config.toml
gain_aug_db = 6
n_mels = 40
encoder_norm = "groupnorm"
encoder_depths = [2, 3, 4, 2]
decoder_qk_norm = false
decoder_inner_norm = false
decoder_positions = "rope"
learning_rate = 0.022
momentum = 0.95
Rows from block 2 of the audio encoder of a small encoder-decoder audio transcriber, named by matrix and row number. Rows with one number belong to one channel. Each number is 128 + 32 x the weight over its row's rms, rounded and kept within 0 to 255. All counts start at 0. Numbers have three digits each.
After each channel's rows are labels from the 100 clips, of 14976, where the channel reaches its highest value: "responds to" is what is common among them; "lies over" is the class under the peak. Only what is clearly more common there than usual is listed. The data: short made-up English sentences, spoken by a formant synthesiser in many voices.
# convs0: first width-11 conv, stride 2 (encoder.blocks.2.convs.0.weight, 112x96x11, each kernel summed), inputs 0-95
# convs1: second width-11 conv (encoder.blocks.2.convs.1.weight, 112x112x11, transposed, each kernel summed), outputs 0-111

convs0.111:124112145129144123115126128112129145000137120186101114096116105111153094136141115138166143125133190152165109122095151137129126137117194165162109121151127092190115193099149111136117143115133135143113168137101144118148111096088096111166106146130112170147162098111090118093130124110150142108
convs1.111:170135127107125158052155128108117138185216214138102022129108147075138110125101110132099135133131110109200069128125117121082100060127168162115093161121111130086099141128145124172167137136123154128097141204095139120196158145135134127068125146119132089146136145104120188142114124150119128127156135128113128185159110088112106130123148187099
responds to: sentence kind: request; thin (high-pass); "take"; number of words: 3
lies over: /k/

convs0.41:110121164151111138120141193107108158176104096104076067090095114158171176056168145111142127095172152111106125166085140142110116138106144159073077088144121071142090166145110060179118136126120139111122183159140102160063099093117114136086109129156123200108163101142079117147096107086124168128
convs1.41:163160119147127122126132120184154144086136132177147103032135144144150134103161127108058108125122061088155117129102147111111152094137126147170165120141146129128124129102145165085080100166127099140132162129190095217097115098166099174108092146110184204115146141174124139096047115088107116104132195154159150164120140058108114113156124147149
responds to: number of words: 4
lies over: /ə/

convs0.61:166152139128083056175135139104119139096119159095094128092157147124106070171137133132166125158142105144124095085136166149150188074096168159162179131160144194162144136133159074119166147119110138104158158132081146025147112159131187150147212103076130119112135145104173127153150123128120124101
convs1.61:117112206141107126124114089141122073106132116131121129166098157153169134176089117103170137161111137138093125103087097172083109175163137108165154111090162176131147183169188114150055135139134137052154125112119114070128171105104091154145194126172134116121119153126119072100138144114125117125126105135028132111069138181152118131090155070082
responds to: number of words: 4; /w/; reverberation; sentence kind: question
lies over: /w/

convs0.18:145104133156188127078148157116192076150146119153191106106119070143127127142093115189111110123159158090146115154123163129086082122138041121136098130079146167162182115118133181114103082113149151145094196113139095154134110091174108171097146117067050132126108158120126134144097125074120165126
convs1.18:137100137119119177123171152118134153126133161094115182065114114146137149150089148132124140077146163117136116110123161127161190100108170084139147107101118184170109170110054124145181141146159088099099087105119121181116104066101080147178071120137078193132079159125157110057117125133110155113098098143120181101064086106193167144124140158161
responds to: number of words: 4; sentence kind: request; white noise; /ŋ/
lies over: /eɪ/; /ɛ/

convs0.84:111112139125147160082129185091094107095086131092083136187103142194078169118191083135143099121146040154128102182102131139104120104112135087146104154129167156176193088108130126116139155200176147129084148153133116124096114136147186118122124119146128212151142151161091136151108097141125171105
convs1.84:128128102169166148120144141116150169105132156131116085080160172157183120185142156119172124119100049149127148170037157097166113126117164154086071166155110159093147109134147147115138134123158126163108173164061071103120111147150084114106153207124176111172182086150103111118131203143155075146117136143145162089156123145108107157121163162119
responds to: number of words: 4
lies over: /t/

convs0.57:113116153085076082128090089112179211130169195134133142119080175160144147143074135141102133119136099054145137124111213086127081126133113164099166114168109148082171115139184131193153113097140126078097120125092150104148099144126119179164168117142117148152071134137147121102101156142115107170
convs1.57:050084109070071187184141113116173082118103063128128157129120103158192116162130157127136088121137155173149146062111097087095129123155125132118152121089166109108145150101092122173124150147110115128108115087148200113165141141069145090163058091138068124099072110141134108150163146169112121151135094113092185146144147144130134203156135139133
responds to: /w/; number of words: 4; sentence kind: question; "where"
lies over: /z/

convs0.87:127107119115144099113059124134134121101132097215165158103103143119109113155101103146108091123157081063203139147049097084074038146131139072150149156125091076128152105109162185119138184149124112110125108154129115098109116093152149125144173132106055155172128118154121152144119114146163129160
convs1.87:141098088136163116083128117084080115102151163117151134074147116111149202146097123128089096116134103133114118127123077150083073112109109034079115155125089154113096105094114122150137158132094104121127206148139143204094121079119126134160124195122131200127065124140165163103105126070111176152143172158110124142061111085135092102121131137079
responds to: /w/; sentence kind: question; "where"; "was"
lies over: /ɹ/

convs0.75:142123135082138095131147170094170120080123051114205128179074189135142130124100180131148083105129121095138087168053167147117159108124138129135165083130105111176133156106202081161127140119184137151124105152144152125131106129125145094074138117062091102106165089109145092145101177137081103123
convs1.75:116081167132124149150117126146148120071075137169115095157142076103145183153068091134089111147152135150144153119175143118141115124083146090175096094121110132148166164078129113197041148136151107091086153112106107139184133091098127141163202141119166200147152081129121141104139138153135112193174190094075190118091132134104137150119120134159
responds to: /w/; /z/; "was"; "where"
lies over: /ə/

convs0.10:074107120125132060118117108164106100126157109057123110114135108129121144099131145137150137112086154149139177031127143187174184175121153155149148089094152095118090096111111029116148131101136127152109146134085085165105157136146158133160066133117177078155172132147130159141146127086149118059
convs1.10:134137181111065076121138091214105112108146106190140107124166181086157118144111093094144119200106114094090150110132134099123182133146131126155153148152093155120115152100134183112115126144080148133148115076188163150147066152154118100164137129146125184146141172180153125116199111134161104168103096124109140124137141177149175144097184079196
responds to: /w/; /ɑ/; /tʃ/; "watched"
lies over: /tʃ/; /t/

convs0.106:162148135141086176146107152137121187165109181164159096110112139175129149141082110128092137093198056122113103163124106125119193077118117085154072120099066140136182135141093085170106161174136138113163153161135150194160117072156107136166105110132120090117104128165102165133074120122094089170
convs1.106:148091185169105105099099078168139139100216121143141150129214140115191167126114111173137153176120115114114090146124090131166145159124155101148200121125099133108129167138177049115115087148130088145113180171127134081130119108120083193142159129170170129102125200122135108135091128105139086168081073122103092101111126136084138101126163144115
responds to: number of words: 4; clipping
lies over: silence

convs0.98:125093108093107100091111107151233074166121143146137109139175046160080102140128111107104120154125135195144096157154127104124066148189184134150158149090137101110100099159133121118163158128147108101075179121169140171116077130180097143114096136123167139130097142125110109200117103131111083092
convs1.98:105143115120143132139163170136149134120145114121084115141094172121099165119134113172144103101131071106097114148174140116138101128120097196136114177168140150137088091093187100155122116112126114132154091123137111072127070118185098144177055160090133090176126131176073122150056092176130218148135113123138152159116144086115090044147093184155
responds to: sentence kind: request; "take"; "please"
lies over: /t/

convs0.47:137120129111044092117096105096102168084134150097123072082064127110102071131134114166109186141165116134149119153185111156132136134150084104153151130090093115157112088126138043163141141166147107093143139139084150124126181148171174123184081127125090173147167154143089157110148100190131185125
convs1.47:144166106105145126075120177096145138143139115233129111133106103173127140101135119153107183062062185152124155145175140123111109067145133098106100152102098130113123134132063127086073103144076131163118094113100165101104125109087185108104149108109129103123128159139073114119150150152200135095101022185123118133140158098174129127105120133147
responds to: /s/; /æ/; /ŋ/; "sang"
lies over: /æ/

convs0.99:174138113110176103104142142099115134026144148163134095148071178138107111121179113125128145144123115126087020130169130123204105131114111106157150119147186113121152124091125124168111111172101196127093131148024112106164129156155111148136110159144127177169148116136124097165158115150103127127
convs1.99:152140155073114128146150107136109152084177154112083051138143138098187132122149101108117122138113170118136125139116134128123179140089188212180135172187114114046131114125090115086122133169140098122083136117121129153141106123124118172177143135043131163117111189145127157130169166192195137170115069128149071118148151127091100153123151170123
responds to: number of words: 4; sentence kind: question; "where"
lies over: /k/

convs0.105:115127090126056122089104111120062101184092130095126127126144129165099205078145145104119155108169122101155172157155050163111185156133089145105152136118196149128171095121145159111117065105083132093116147178162107134098147084134164115115125112118103162124131127110042165107119091173116102101
convs1.105:194087130203090080119164117122102120124092162118110090110122170088147145095154119159190131092124097131129134092095071087116119126183105149139136125143125121127111170116150119054221102150124087108137118142182065164129111159161103159143159139047159139118145143123095113144111103080165160096112183093212130088130141119080140123130110129137
responds to: number of words: 4; "is"; "where"
lies over: /k/

convs0.14:149119145115124112099096176078136148092135131194128136120109125103102062140106086112122170148118135117116124127128169116109136177141118085164122113038051111103143132136076140151128143120121114078091116126016124083130126170150164177139156110077083195121124174090165100176140151120160147119
convs1.14:137147123100141106096093085110145125117070078061124119147114133081083114120048122114179130088159132194143073126115164153135136112136118071134104112136145128076105137135117117118201124082135130164168100116066058069104154163119123170165102084147123120118111163092183165135177162113088143135148104126158102192162096114188097164090129100136
responds to: /s/; "this"; "who"; rumble
lies over: /ɪ/

convs0.67:117144124150124100131086164126124129235072124088115129152134058143109153092134133099105143148136041100158102077118123132173139109128196179130178147162152128145165134149153119147217098116130138125102142122102161122119073082121070153095104125103146151090111184151182142116106123164144085112
convs1.67:127132155078138150166151155114139190117111077098133075090094163218078086154168142092117096123096164140135138104116120132130084126179161166117119149125121148146149061127180161065112116140102094098156137150131138172129113137099133191117113153089157175087080127175135146076092131158136148138138128033092132110128055114099184125172129123117
responds to: /ʃ/; "a"
lies over: /ɝ/

convs0.27:123162142079165161199151124142141114125102135009132130130150115115132104116110163163105182159112162172153125161138108101210120128133115156145176153103091143108116087090152089113127071153160089117089091113134128109132141138111126164118123091070111188080124126099059162105106130096160191121
convs1.27:078181147130146138095115130181180120066140143203177174132153103111112113127055132121174156116136199179113225076143168092115171126168100068110119121098102104102074132126100141135117127153105129167158089085146101121090117128079111097129115082179155137129133074084136115148128147104116109121136085125138136106210145133134157154151146125150
responds to: /s/; /ɑ/; "not"
lies over: /t/

convs0.19:181094117055114098125150182127103103120136068147126091152137145119129122089134111098186166107149185121163142158114141130138114177133141136131152138145104087088105124084125159123129135203154155060042094132135102101118086145113179093135075144142092215156144095139083123163077139169110116138
convs1.19:132153113138119141096134126055127095073087117164129112128162163116137177153196124122108123165160166136145116166177111140084093106119130112138133091151162156125098100043147153062110111115114142107131144121093137128175152119135080133125186162120164130171109092112105153158195148149156105174172124093176161064203104135153063182097148156178
responds to: /w/; number of words: 4; sentence kind: question; "where"
lies over: /ɛ/

convs0.107:138125138116069095120134092153016147116099110156105149102107097090118093098139105134138159147115144136163143207088150147078193107129178103186139094098123117167134139092120130079151134141141055144129175103147116096099130148149102108133101139105155094148187092123127129085215142070139135151
convs1.107:113095148181198163115162136126110122134161118096107108128158155129075133128099134143141138138140049112110118123154110191120146095127070185138104138137098117095086100187124157110095114073070141090114170160078074059123094143125151092090094097115167049124167134146183148055144092149144152108148153161146143162134096108148174168158159145121
responds to: /ʃ/; /tʃ/; "where"; rumble
lies over: /ʃ/; /tʃ/

convs0.1:141070098122151145081171111085110101178107098043119159157185151118153118098164105126134104148150127187164111130126103143105152162115140108110142135083103121140129209090113111142138095106109194094152205164089125101149150170132117083174160145104154131095088118170121137113074153084132198151
convs1.1:120186097194102140092141133142138073174162160147100117147077162141123098180152191087147112136073088170131149080141141137113138122099115170112132123063098090156117131071149202063153142133140148144164093147085103129143160119151121097142062145079156136175154125100067107133147106162193140156157134102131164145072138129131152079137187121116
responds to: /s/; /k/; "box"
lies over: /s/; /k/

convs0.62:132140089181129095097078147143127159117141096164111125124073161141116094070163114139171097177173118124176128059162092135086132144139182087122111162127131099092155122154139190078129080154134213104151147141090126059094157139173161155129108142158173152170130102169095165083137108156157137137
convs1.62:186148143096136081110110173153115070127100155166140143120153120158155206112146141145128128153094066138147106095142152141080149108059126148118127116116192077132103174095192147118092146107059114187101169173173128193122159136119134137126152105120104161120141103152128129138135206146170148109085074150125125111144196204148145138089113129151
responds to: /w/; number of words: 4; reverberation; sentence kind: question
lies over: /ɛ/

convs0.11:110153086125166144089101163120119118053094072168108084142149136171094117105070077129127120153161163073173139187097110115138126156106128099166135091087091164081173133129119072106123143135144134139182163160071156131173134111163139109106114121130092192089125150138174153146121076071178163147
convs1.11:103196134104086118129166128067126107106171139065138219124095122140078138130120184146130113117104129178133117101059141121146108135140124154074144037098183068168119139048145144071166108101130089133162131177150118158102174090121133128145143087129112151125152133097103185125114181144137136137148203135150135151144124160169100125126145112150
responds to: /ʃ/; sentence kind: request; "me"; "show"
lies over: /z/